A small image captioner, trained from scratch: encoder activation relu, encoder widths [16, 32, 64].
Rows from block 5 of the text decoder, named by matrix and row number. Each number is 128 + 24 x the weight over the matrix's rms, rounded and kept within 0 to 255. All counts start at 0.
# proj: cross-attention output (decoder.blocks.5.cross_attn.proj.weight, 192x192), inputs 0-191
proj.71 [129 181 158 123 107 168  99 125 173 187 177 160 165 136 129 145  82 172 171 117 147 137 138 112  98  93 133 110 157 133 173 106 198 141 136  84 116  77 173 113 124 128 197 147 120 126  73  89 134 113 176 109  99 112 130  91 142 113 113 144 134 132 109 132 116 161 104 121 128 116 113 184 124 149 169 152 116 134 111 108 132 119 140 128 132 137 124 168 154 153  78 126 101 100 155 132 140 128 138  97 142 154 115 124 113 123 122 134 162 101 116 109 140 176 146 122 143  93 140  99 122 146 160 125 142 102 134 126 145  96 131 122 163 127 123 135 118 117 125 108 109  89 121 124  77 142 132 164 126  89 154 134 121 102 135  85  87 124 167 120 144  93 132 122 127 106 128 127  48 111 156 174 112 157  84  81  96 152 156 181 119 126  85 144 127 157  93 133 123 167 128 131]
proj.72 [117 151 147 112 138  90 117 158 157 104 104 126  78 102 161 106 157 100 157 131 105 179 128 159 139 118 170 123 141 128 116 149 141 155 101 157 126 120 144 141 115 136 131 152 119 130 158 154 107 121 115 135  82  89 151 125 154 105  91 104 160  93 162  96 141 147 108 135  97 127 158 119 102  99  85 137 116 127  97 100 117 163 104 110 152 111  77 142 115  73 133 134 119 113 132 134 133 123 140  87 137 172 144 133 146 107 112 124 122 129 131 112 150 106 140 163 121  91 127  92 129 115 120 130  79  93  84  99 126 118 110 135  89 149 115  81 140 155 130 117 174 144 137 107  68 132 125 150 120 129 118 120  98 124 111 157 147 121 135 117 106 117 139 128 119 136 130 100 100 151 175 111 121  95 163 148 112 103 120 133 143 160 137 165 124  96 146 112 130 135 129 146]
proj.73 [ 86 134  96 109 147 109 132 137 137 146 131 169 189 122 106 153 125 112 151 164 117 128 122 119 139 106 103 129 134 152 107 117 106 101 130 137 129 134 143 116 121  88 128 145  91  89 141 137 157 144 148  77 173 111 112 149 108  89 114 134  89  88 150 124 125 165 115 115 114 125 112 149 131 146 147 138 125 133 165 117 126 128 125 154 123 148 117 131 103 101 132 149 123 109 193 175 135 121 124 111 138 127 145  88 136 102  99 135 141 120 151 107 147 144 111 139 107 143 136 114 138 101 112 157 119 115  83 176 128 148 134 166 131 134 150 131 147 123 136 123 157 101 135 144 141 103 168  75 162 103 136 106 125 164 142 142 129 142 163 146 105 161  98 132 153 173 128 141 128 115 158 116  91 130 121 143 177 114 147  85 124 139 110 125 123 173 136 136 129 149 124 181]
proj.74 [ 65  83  82 112 164 116 127 120 122 144 129 130 133 123 101 150 143 120 115 113  92 143 165 102 146 100 134 135 146  73 147 103 146  95 128 104 153 108  99 146 170 154  91 132 128 133  87 110 124 146 140 141 104 147 165 119 111 153 111 127 130 160 134 128 127 129 108 115 144 141 118 115 114  73  94 126 132 127 145 155  89 127 126  94 151 109 141 147 103 124 128 125 141 146 103 116 131 150 109 142 120 117 105 162 133 147 127 123 122 184 108 130 100 109 132 131  90 129 153 165 119 133 147 116 143 147 122 129 146  73 143 139 108 152 114 127 103 117 110 102 161 121  94 123 166 128 119 119 161 109 117 171 122 148 145 128 157 115 123 128 118 133 144 121 140 156 126 116  85 132 117 132 120 119 137 131 171 135 138  78 142 111 124 108 122 143 115 125 152 127  99 110]
proj.75 [157  88 115  93 124 131 101 139  96 119 146 167 104 122 119 142 101 149 129 151 154 142 152  99 140 121 141 116 142 139  94 125 112 108 139 121 130 143 137 149 100 175 144 105 151 151  65 154 131 128 157 159 120 141 113  89 145 159 171 133 130 166 168  65 104 133 125 135 100 134 135 134  89 142 171 121 149 117 162 171 103 118 139 137 159 114 126 132 125 152 101 177  49  96 131 144 161 114 146 137 134 141 129 114 130 108  95 121 109 114 140 161 104 121 133 126 128 129 105 109 150 105 103 214 138  77 142 134 118 152 153 140 184  92 155 125 148 121 135 112 119 123 142 137  93 113 122 139 176 110 113 106  91 171 127 101 125 108 158 138 147 137 128 127 134 119 191 158  99 120  99 115 116 116 153 133 179 123 152 119 105 137 144 106 141 124 189 120 147 180 148 133]
proj.76 [148 157 105 135 122 114 178 123 106 107 123 148 119 100 124 147 131 131 144  81 131 147 141 139 114 104 153 139 127 150 129 177 177 134 133 105 127 137 132 148 124 112 142  97 134 130 116 144 113  92 148 127 108 158 116 160 149 144 118 111 147 111 128 159  95 164 132 140 157 105 130 121 157 148 153  83 122 166 133 161 115 154 132 110  87 159  96 115 104 137 159 155  96 177 134 130 139 127 121 132 128  89  97 127 121 130 125  97 123 101 102 143 140 137 144 101 112 163 138 137  93 157 127  97 101 144 137 108  87 106 117 122 151 122 119  95 129  90 137 144  98 134 152 161  99 144 132 172 161 137 107 152 124 118 126 139 128 147  98 111 110 169 149 104 119 139 132 112 156 115  96 139 115  83 141 112 132 172 135 131 117 128 153 132 115 137 115  99 118 161 143 123]
proj.77 [134 153 122 110 125 123 126 110 161 134 124 124 113 123 102  94 154  88 153 102 121 146 130 150 126 116 166 146 110 143  90 124 158 151 112 168 127 165 141 139  95 129 118 138 150  99 115 141 122  90 122 153 142 127 119 134 119 142 106 112 134 144  93 106 128 168 137 107 124 162 162 147  96 161 128 134 115 134 151 135  87 100 110 113 179 108 131 123  78 156 168 135 121  98 133 129 105 134 112 124 134 158 135 206 155 156 140 127 130 132 128  83 112 138 131 140 117 111 167 132 134 169 144 113 143  89  95 113 146  81 124 136 150 175 155 151 143 129 137 143 167 103 162 147 152 111 113 157 158 129 102 101 122 178  98 134 139 145 106 136 157  98  98 128 135 122 115 153 160 127 108 160 102 159 118 148  96 125 160 114 104 102  93  96 155 158 108 136 108 120 166 143]
proj.78 [156 117 123 118 138 118 111  98 142 125 106  75 172 134 155 100 122 117 154 166 120  96 122 152 159  96 126 105 134 115 127 143 102 136 115 143 142 144 113 162 116 125 132 117 119 151 146 124 126 120 100 117 114 149 144 151  79 125 107 164 144 133 123 103 129 149  67 122 143 144 118 118 128 163 114 138 151 105  99 139  98 108 140 117 129 106 115 162 137  99 152  88 140 140  92 104 138 118 130 140 114 134 136 151 152 134 120 151 110 159  89 170 161 145 128 137 131 104 136 143 130 150 146 141  94 108 167 140 162  85 151  94 130 107 172 131 111 153 139 172 112 102 127 106 101  92 134 125 149 147 130 119 121 142 120 170 140 114 150 150 122 126 166 116  94 118 165 139 133 127 122 132 158 121 170  84 161  80 121  96 143  96 138 143 141 131 109 140 157 159 124 117]
proj.79 [177 140 134 106 110 109 167 100 106 133 144 107 105 138 103 148 148 101  85  87 119 102 121 104 110 146 103 117 121 101 119 133 152 143  84 153 142 156 149 112 147 142 162 123 161 101 135 125  98  74 156 114 152 104 115 144 119 154 118 118 125 155 162 140  96 149 139  99 129 136  97 117 156  99 134 152  85 170  86 149 113 128 130 104 160 137 112 143 125 114 129 106 111 141 124 107 150 115 143  96 109 122 143 152 134  99 109 130 164 121 114 106 106 103 135  96  84 103 109 144 144 160 137  99 117  89 127 107 131 105 155 141 149 136 131  92 102  89 133 134 139 108 106 146 134 130 127 123 121 122 140 123 109 109 171  96 120 143 144 134 143 140 125 174  95 147 119 146 132 157 123 100 113 155 159 127 113  96  98 161 129 134 140 130 140  93 133 162 109 117 116 116]
proj.80 [121 124  86 153 143 128 159 111 144 133 138 123 165 106 128 150  87 116 127 136 123 131 128 153 127 112 123 102 173 125  95 146 154 138 120 140 175 145 163 145 107 155  88 167 104 180 134 128 121 108 130 128 123 144 145  97 161 145 125 153  93  97  82 105 110 137 129 133 108 150 152  77 102 132 135 147 112 154 103  95 120 131  86 130 132 159  99  90 157 144 142 120 137  98 123 105 120 187 101 105 170 133 111 139 105 119 136 146 121 148 146 123 133 166 146 100 137 119 123 147 132 132 118 135 122 197 111 101 103 138 105 129 114 175 113 162 112 147 145 144  89 118 156 115  84 125 119 133 148 122 134 134 119  92 165 104 135 162 153  99 119  99 104 105 146 132 150 146 138 125 111 101 113  86 142 112 113  71 111 103 145 107 136  80 159 180 109 123 145 171 104  98]
proj.81 [175  95 140 124 160 119 171  96 160 126 139 116 143 107 159 145 124 137 128 105 128 151 151 108 121 115 129  94 128 111 128  92 102 149 125 130 139  80 121 119 145  93 118 142 124 112 112 162 158 143 120 112 141 178 104 148 123 143  97 121 130 123 153 118 163 112 152 137 166 138 100 120  99 163 149  98 132 141 105  93 144 153 140 131 137 138 120 140 133 160 116 122 142 153 154 139 131 133 149 155 114 135 141 149 193 137 121 131 155 117 117 147 157 151 120 146 133 113 145 135 104 164 125 115 156 135 166 116 123 170 121  95 124  94 134 113 158 123 119 133 167 167 132 144 137 124 120 114 113 158 146 125 130  97  73 101  92 100  96 146 174 124 117 123 114 145 176  90 141  92 117 141 138 120 136 113 134 118  99 141  92 104 129 131 132 124 137 156 139 109 163  93]
proj.82 [ 69 102  84 169 110 108 115  92 134 149 105 110 158 121 124 114 152 133  69 129 149 111 129 143 126 111 133 118 144  60 162 101 120  78 145  95 154 102 133 130 123 127 102 135 101 121 110 113 144 121 128 143 138 123 107 133 121 143 155 111  78 117 116 117  98 108  97 131 143 142  97 104 155 158 130  98  97 141 115 153 150  92 141  93 122 127 127 117 119 133 145 173 124 134 128 136 151 135 111 119 136 131 173 150  99 171 134 117 136 113 113 138 120 131 132 150 122  90 144 140 177 156 117 118 128 164 128 160 138 136 144 147 132 126 119 158 120  82  99 124  97 123 146 120 100 127  72 114 143 135 143 121 115 130 131 104 149 136 124 128 116 135 157 125 108 141 116 111 100 103 141 152 115 118 165  97 135 125 134 122 161 123 137 147 156 136 132 158 131 156 124 119]
proj.83 [122 158 137 152 129 102 126  77 109  87  71 100 139 103 129 128 181 112  84 109 127 136 111 146  94 101 123 132 157 128 121 159 155 109 135 129 210  89 121 126 121 134 143  91 156 142 145 118 104 183 103 129 161 146 148 143  82 173  99 131 105 130 123  91 127 134 132 129 107 145 158 141 116 150 112 111 139 133 122 178 107 174 130  85 126 123 102 134 119 163 117 117 138 117 162 148  79 161 114 131 138 138 150 157 176 109 183 162 132 150 135 135  98  97 141  89 137 117 125 130 121 125 111  99 127 125 133 101 108 105 115 135 146 135 113 168 136 145 141 152 129 133 137 123  89 120 111 116 161 111 117 120 128 115 135 155 185 169 160 100 106 123 153 121 117 115 136 158 133 155 130 101 129  95 133 161 149 127 144 141 110 131 139 130 129 118 134 124 139 138 139  94]
proj.84 [120  60 145 136 107 103 177 123 121 114 106 129 137 116 117 139 144 114 153 145  92 109 109 115 137 169 130  96 140 107 127 130 137 126 122 121 170 145 115 143 120 136 128 160 103 130 171 100  96 141 118 108 140 120 191 106 104 188  80 125 132 146 105 113  87 128  83 129 142 194 110 121 146 134 124 125 130 119 142 145 165 167 170 103  99 128 105 128 139 167 152 114 178 154  98 107 137 128 124 133 120  74 171 132 148 157 152 125 156 127 123 136 149 138 131 127 112 130 135 138 159 127 127 132 120 151 140 130  88 155 135 144 128 145  89 147 155  88 149 132 134 121 158 148 188 107 132 114 125 119 163 142 122  45 127 120 156 173 137 181 144 119 123 124 135 144 139 114 146 127 117  76 103 116  84 111 117 139 106 133 136 126 138 126 151  79 175 147 107 108  86 138]
proj.85 [127 161 127 145 141 122 147  93 119 120 123  97  80 147 170 133 167 125 128 113 109  99 151 146  96 127 100 115 130  67 124 141  93 142 139 174 126 158 107 131 102 126  87 150 134 131 153 146 142 130 139 122 128 108 184 131 158 106 140 152 120 107 135 118 131 115  58 116 146  84 118 139 105 147 117 166  83 103  84 128 125 142 134  96 127 144 141 155 112 135 142 120  94 137 168 179 132 112  91  94 160 144 175 122 162 147 130 179 111 130 119 149 138 143  85 150 150 136 114 124 141 183 130 136 161 140 116 127 129 117 114 155 121 130 113  83 114 148 125 106 128 120 117 190 139 118 122 127  91 138 141 116 133 116 155 127 164 113 130 102  84 126 135 116 147 149 175 157 172 142  96 164 110 149 117 100  91 101 111 149 139  71 156 107 143 102 147 109 105  69 149  89]
proj.86 [121  85 146  77 110  98 107 107 162 134 156 131 130  82 152 114 109 133 140 160 160 141 130  93 148  90 107 126 103 109 131 128 143  96 107 115 130 163 150 114 148 117 126 139 134 119 124 134 166 102 102  91 100 155 107 148 121  93 114 139 164 134 113 155 109 140 141 135 153  81 127 114 159 127 127 101 152 106 124 106 115 177  89 143 149 135 108 121 127  80 149 124 123 145 151  92  83 123 153 228 130 102 133  94 145 156 107 151 139 106 165 108 121 112 123 100 123 137 142 171  90 101 127 177 139  95 140 119 132 118 131  88 133  98 155 100 146 108 138 119 154 121 143 101 149 138 113 154 125 106 118 194 137 136 119 137 123 106 106 120  95 141 134 117 208 118 124 101 122 105  88 159  97 125 195 158 169 117 148 126 171 127 147 166 120 104 135  98 147 138 112 161]
proj.87 [115 127 122 119 123  43 131 122 107  69  74  87 112 104 109 135 154 130  45 125 151 134 124 172 137 123 158 117 167 152  88 129 148 124 138 123 141 140 119 151 147  96 103 151 139 138 177 114 108  84 118 107 143 116 171 125  66 105 111 123 102 112 124 133  96 114 157 118 150 103 102 109 133 155 101 120  86 151 115  97 159 192 120 119 160 117  98 153 135 140 144 114 153 120  99 122 144 186 120  91 114 117  94 105 166 113 111 135 147 121 138 119 129 146 109 129 116 105  90 129 130 117  89 131 118 111 122 123 146 143 136 159 134 174 114 161  92 102 131 129  86  95 106 110 117 144 140 128 159 138 173 158 105  95 120 133 115 112 122 136 156 113 132 135 155 121 141 135 146 126 115 106  63 118  92 146 139 115  93 157 113 144 130  93 122 142 143 139 166 129 147 139]